A small masked spectrogram model, trained from scratch.
Model: 2.14M parameters, log mel input, arch convnext_v2, norm rmsnorm, widths [64, 128].
Training: soap at rate 0.0012, 22300 steps.
Rows from block 12 of a small masked spectrogram model, named by matrix and row number. Rows with one number belong to one neuron. Each number is 500 + 25 x the weight over its row's rms, rounded and kept within 0 to 999. All counts start at 0. Numbers have three digits each.
After each neuron's rows are labels from the 100 clips, of 14848, where the neuron reaches its highest value: "responds to" is what is common among them; "band" is the frequency band that holds the peak. Only what is clearly more common there than usual is listed. The data: chords played on synthesised instruments. In brackets: how many of the 100.
# fc1: MLP up (model.blocks.12.mlp.fc1.weight, 768x128), inputs 0-127
# fc2: MLP down (model.blocks.12.mlp.fc2.weight, 128x768, transposed), outputs 0-127

fc1.75:479497487546492486482487527553535521530545479471455470517481486506517487499520481471501525517513517493448468487476515497509489520491467562547502482535502538527468488487526501480470489494482484432492504487495548490507445504522496508492523497519480476512496508492454478502499498560477464475487537505526494517543518520502517439473502498481487504525475483541479527485511469533483502484497
fc2.75:500498505502484506475540481471490501487527456480557513512488504531491519538505478504493487494500480472541502496494507509469519522551485457459494495508502500540474499463463498519490528516463510509548512505549508496530496483544521467490554470507482518545510496482469528554489513504515471522483488471528532507434491528549495517530464514506500480470532454493510522495489493547505539504517
responds to: organ-like (30)
band: 2000 to 4000 Hz (63)

fc1.416:505506494509493494417504484537466483489505486516493491495497458511521502510542520519498506523486466496519483520486517528469447496525495481447509523518536530468565498532534509537472521521476476495473486532519469477468506499544457507494508489566467486470540471457507544493510504491507496514503461504525528512459514512488500512521507489499499455467517536515529488464512494508519474501524
fc2.416:510479538481513487501508499504457533500510543472540558464483523496538522514512472466504515521507476489500590514496522512514510437503444487526531468507466494491518523478483479535496498544503525501503469501488481525483500505487494520515524536463515473484499482490471458502466454481511507477531499502520505503575500517507495528544513466487475498480511513518538482518495487529517500522483
responds to: strummed (60); organ-like (57)
band: 4000 to 8000 Hz (51)

fc1.330:510492506487539522489498452518471528524495446510507498444505521520493523490508464448448507433488462447497521493542501500540483448533503494478503488491418528504508504499522477495525499507501510496513500524499526545509501493515491524526488507504579506538488476516478530497510536487488464495485494503500525491502523536525506503458483498492447489489505525493492469497480484512471490518501
fc2.330:481464471495594508480503521514522507513493476508458510437500506490521512489518536502495483496502496525470502489471545530516487505488538508528495522494457485495496501511475495481498533543525496493420470480504478485481487598450537538470499487484518492486486546512512492489505494484519504507477512507507489489548505473478508508480492492485486479462537516489478502462493506470499510517490
responds to: the note C# (68); square lead (40); root: C# (31)
band: 4000 to 8000 Hz (75)

fc1.260:487497529487493539528514471514473449502502532570487491507490464564490475548543488486516475471514470494474504516467494556450508495473484492481473470482479510520544496487520486503524479538500478498529468413508483503495500491530483500503496486522489490503470443492486539487519515514535504505500473510520524537503502515504488498518474466498480472464511525507471493472505501533507475541505
fc2.260:510549502506529492525515510495521532503475511505513462559529486507482470480483492498527469538475490522512514468497481470507516511492499563469449564463493522462480512523497523446506490517511508484498514529478493482512494551477497491492430484513508495498510499497517482497498519513493500493464444520489506499474462466512466521560484471539517472523499482470454525519484483513490508491544
responds to: strummed (85); text has "piano" (45); clipping (41); text has "clipped" (41)
band: 4000 to 8000 Hz (58)

fc1.502:510505520484498514478490464517496528497501505488507507501497508480488504494562528510499495491512495479478533498552481515501498503448479509484527470523500498488454523484531528534482519541494476514490432483467531486550490505454490534547484519471514507491499433487508501493484524509566475492497506475477491498475522471488524511485482493509478514484488505449462519474473595508500509485530
fc2.502:527519518518507519505478560499521502492491491470504502482513500448493513474488512504521501500498525501505451546537481519476507489530510467501525496516471498545484514532500498507496506499510462491527465498454526468528495492499447503532465505506539501523503502521467526503433493512476514460462485536475526509497521513474535489548497477493546513472572528542507533539511551498511512519481
responds to: harpsichord-like (63)
band: 4000 to 8000 Hz (71)

fc1.211:526488493502537500470501497484531526530474568496480526519472509471494483476559527489546502504554458500485509470482517539556437500506493503465495492499522473505485528538532542481506508470508478522514523482500462507478489446481512499445466504500478515474520501510492519510520456519494490490518479500501508492475505520520550534563517500481519496493502526530485521541478481511503514526499
fc2.211:510514533510426532526500501503533521490492537481538441507510485494480479484481488484486497496504473487513483487525463471443479486537486548471490508504522498479459518455539503456528470486489528527521553480487509518484514435512529490492493504516444505493487493505479497527456512488507521488512491521488505526485489518485488445505503476487507502541422507499484506512506508465507466481509
responds to: organ-like (77); arpeggio (77)
band: 500 to 1000 Hz (46)

fc1.414:501442508476483533498493535472459475514514482477510515498551528484463471516473476540490546424509564495508547492524471519475490496497488476501482506488506504518496492518515531527538469457507521511529469462479491526481533497477507496498565514498490461494466528491509437515495532525513490487542521500494517466491488488504517489523507524514521501525513492471498456481490487483470498521473
fc2.414:515474508488549524538453504522450493493498502488506476522509489478548489534487492498517478509493489490468524507478509481549531459466508463472495528523457488481507496550521490486493511477508524528515539489490464525480556509430536489504549471512463490503524485474482457495493510469466492494501487475515445477493498542541507491530523463510500463501527521482513486508476482511502461486525
responds to: electric piano-like (52)
band: 4000 to 8000 Hz (58)

fc1.474:484501483512492476525523543502483500504512503460512535485500525500467442503533504464495501507462451508481492508527500518503498509463536499472506480516526497526526488461506542507533488540541511471486475479491510499507504497553491515505510526462489542507474486533489541499505555510520523517490472488513493513497539546526506513534503476505511460497488499478419531464456524436508477518522
fc2.474:509521507499555496563500489488501500504501496517500470505498535490507491488517492516470519503505504543511411445486528522488505487491492479494456546501497515495474509480465474465556453502467523498497513514496504518508513462490474496521491489536490508474607521494489521445528538492470504504502505511469474489516513491505479517464489499528507493486510513522461496479489521461502532500513
responds to: electric piano-like (40); mains hum (26)
band: 4000 to 8000 Hz (86)

fc1.347:499447490530506495521450519462512485506492500511478460533456513462479507503503491475521545536514471530518441484518524514533464486474483541488530468503500510497516505515553452477531546532476495458514487521488485491473491535499510531456537534496476532495483499524494488523516512510511501472507516508463500480513478494516491508461495501479526542521473476476495496491557512518554468488470
fc2.347:510506480502503528494502490525546475477474481455468481566477505511482499477498508506525475477492515510474573499513477506502506534558499585505523509512516507489486507522537478506481488500508524531512500522501506512502508475464531478505525481520521504483509526515545466544545508516490501526512513471477492508526469502547507481546511470505516505474483506513538446514463465548505477489535
responds to: harpsichord-like (42); electric piano-like (30)
band: 2000 to 4000 Hz (90)

fc1.575:468497513495471501483527475495487515503515510471456502448531502489473467478485464467494544500544476494501463546482532535463489490503499525478470529486466524452497512491492498541530489506504526502506395535479520520481517501507495504439501492483510485485512475510536520499518473464510444512484501493461502504462500538524492529494499484490491533552521527483500513496471516506521485490496
fc2.575:484497482477552497504499519518476502519489476499531549557486508511516503545544498499531508521498524515451562541472483543514511513472500507511535496488499505531510504515493522498493461540469508483520420534516458509529510534511501505469523512492515514503518497476501570512515485519478510505498505467484444499522517501489490485519483515504497502519518504552534513489496515558534490452508
responds to: electric piano-like (30)
band: 1000 to 2000 Hz (47)

fc1.117:506510516544503519486517521531515454492489484496459533464505548527500511457497526485498496479501439482472495526492501503506535462511477516454544498506518483511528514510472505501519486481499505468510526448491481523505569493496570493489496517483513469499478501496498539490503543493469507485520483473495516519461503482488527488504463518515495566516531522540471501499479438517543489476499
fc2.117:498513529510479499496487482517519481530521505515525483534502524471508477490472527496539538493495529444512471487538474511511494536530470500482540491533498505501488476529471493447510475494508541518487517502451507426493562493507460475489482518481516482485532519478457485502451462484503511483557517529488500495534492486498517504494518515523502476484507506515457496513511444521491469562523
responds to: arpeggio (77); playing: arpeggio up (66)
band: 0 to 250 Hz (95)

fc1.22:484488520509522491517445494538470551511519514531480531510467512541451493503455494524516526487498515511441532506477551510504479499520498524491521497551489521509462489532492469528483493538498499518524511526465446497477522519508522495461492476480509463510509444521521505522499508498514471488563503496484497489483523510527475444506516511496547532531507515476490481480524468527514470523531
fc2.22:510483527526516515499507479491492491487490498524538494509505468512534498467516474489506504438489478524514481523534445541475514473481509497462539538518499540527479524463500493529497514490484547497476507535477472531541535481498484486480505509478519485474502526514499489510455519521488510479561513535478489505537507509468553536496496495489493550514523514524502515479447523499531458441537
responds to: electric piano-like (31); rumble (25)
band: 0 to 250 Hz (52)

fc1.204:560480525501504479490483477502489514492527520511533520546490537509530498543568492497519526505473515513472523523474553487504475502478461496496481521518520492556510496469506490539493509486482527490493486469498507500529470490481495483485479428503498482508492464500519502510517488498552507506484541489540483490484467477496476469464532478494494456516489525541507484464456433465479517490484
fc2.204:506513507491536481517481533538515491507485505456508491512528499474484505462492509523497474536481516501532513492402458501542520502528504479534520528527517483481498505556512510496508472512494480485480478528504524477493519520451530509537481512491540525495507520458508484469464538509486494507445495478432466509502499498503494515456475488504482520522503452504534523496544476476520531514515
responds to: arpeggio (81); organ-like (45)
band: 0 to 250 Hz (37)

fc1.77:488495500521523509464526485494509504467494506533509544456514485475522494474442499483510507548466494512505511456486529458548454464526540469515430496499475508515507488501539511542482493498495515471534503458490522503495471521506500476479498485518493484594508484501522499494489539501542495524475501487500503549515481458494535500471551510523490502479505514507497485527489532499511498535501
fc2.77:530514527494452502483489504499539511459505549487540431474524486518487497486447480493470485527531459471532493495511469483439466485511495511493500513478511513467447495450522493502512472501495531492494524448496516513486509443516532477486476488517461480484494494502476491514469505470475483507511470513513508517510500480477471469466491472509508496543451505495473495472493486437511462504508
responds to: the note C# (84); organ-like (36); root: C# (28)
band: 500 to 1000 Hz (86)

fc1.581:484508486486507494491506521547520489521506501490486480540475476499486506475504516482495477535508509503448494473496500531564513510550532510528515504470479492507518500506536490500509482502508501493552508446510473531466462512529514511516476508493484496495499495422456477506546518535481485462454491482494513508493504492498541474508491478511531496515450430527447512503499511521444519518539
fc2.581:521500501517468491531492489528467469516509480469573493556500492512513513469502511524489508464490496506495534506459499487479514511587474513499501552510493515507516475486477476516498487559503521474542492541509503472512532526495471512573514470516501520536491507490526527505487476523483488500548510498448469500497484519469513466526512529520520478486512491483493508484469507518515500445534
responds to: arpeggio (97); playing: arpeggio down (83); the note F# (64); marimba-like (28)
band: 500 to 1000 Hz (49)

fc1.603:492482532484521519468503507520496499422528409512514502523513485524518481507482518522520512468487485457495507504511474525502486531487498517457532495557546474510475455487462509522501489515490506527517523523506448504486487575490491505492495493549574498536499508483516509497501509479476537516473496501501530484493522527510505516460489485502505480478497463511483492476507493494469478536515
fc2.603:496450513496492495553495509476507508492483466502532462485493514484512500498500498531507536476494457492475502506465525495518516502566483565499469592497514500512498503525509491465510531545479516502529508510520541502495516469483501575547490506513492514489482542504527492493465497497524514490527499509455483502437485501484486521479487501505504481482509475458462521484523532497494493456520
responds to: the note C# (68); clarinet-like (37)
band: 2000 to 4000 Hz (57); 1000 to 2000 Hz (34)

fc1.119:519492496462501483513486490482481459519527460516527476541519551489529505500448496535497506477521509489500470527462533515521540489509555478520491491520457515509475526526447490497512498465487448484462519456518523474495440503453502524507512477513493491489493485525547484501506505489516518545507520513482470520511489530522518482548474508508515519524515548556506516514533495504527502529520
fc2.119:506496486465531492497530491472517484477554458536462493521512528516486507529475505503531509481536511469535542474478522516460484503501481501500511511505511521464501494480512486503484484467490495509487490483545509533490485472491509525503534506506536500484535532509540515468566518475474493543480493453462485482502464526509453538486479538526471480484537507445493479460459455522484496462498
responds to: electric piano-like (47)
band: 1000 to 2000 Hz (66)

fc1.134:504514476456504508514489485539493432498438504514355483510510514526509440526476496516483570520503500517507506479514534491514516494525514507491499522507501483493537532508475469491500471513484490499502524516505479509541475516488493463498534509505505497486507494444497491489504498468491497506470504489542498519522515486499513502490470483510504510497516491490493516542511465505483461503503
fc2.134:490488501465492501501499480537488499515507497500440521503511524462482537514427501504495485471510528540515506515489504476487481506517525516522491494527504499495496526535484498518484481506500485502494467485503532458504466485478532531526500485494489500496505483380507486470475506510480509519504533455451516506512496477489516493485498491528505498456524468553494502495577457517455511505516
responds to: harpsichord-like (42); piano-like (25)
band: 1000 to 2000 Hz (38)

fc1.751:511492505563498528499497491472521498493523521497420529468498510485489459472471524516476498493492456497521520486481532527509491506509501466513500484484489513519466475480498473503486511506521493490507442492494479508510499487449540494523499507482510553498473506508487480514491508526488450481510493525485497427524541512482526474518497497499478488491481484481451482479490592521466513490560
fc2.751:513507496446478518499487546485518510509488484496532477517470493486473523515433480477512512489535502513489492509405516510498527484460487455503471469492516480459512515562475501491516468494475497501496475471504500448509500536444497528465474502504509500538494485487507505500496511509510489509407527493454490502504497484474487481482498485532522531503529491498491502496535478528536520511499
responds to: harpsichord-like (56); piano-like (26)
band: 2000 to 4000 Hz (76)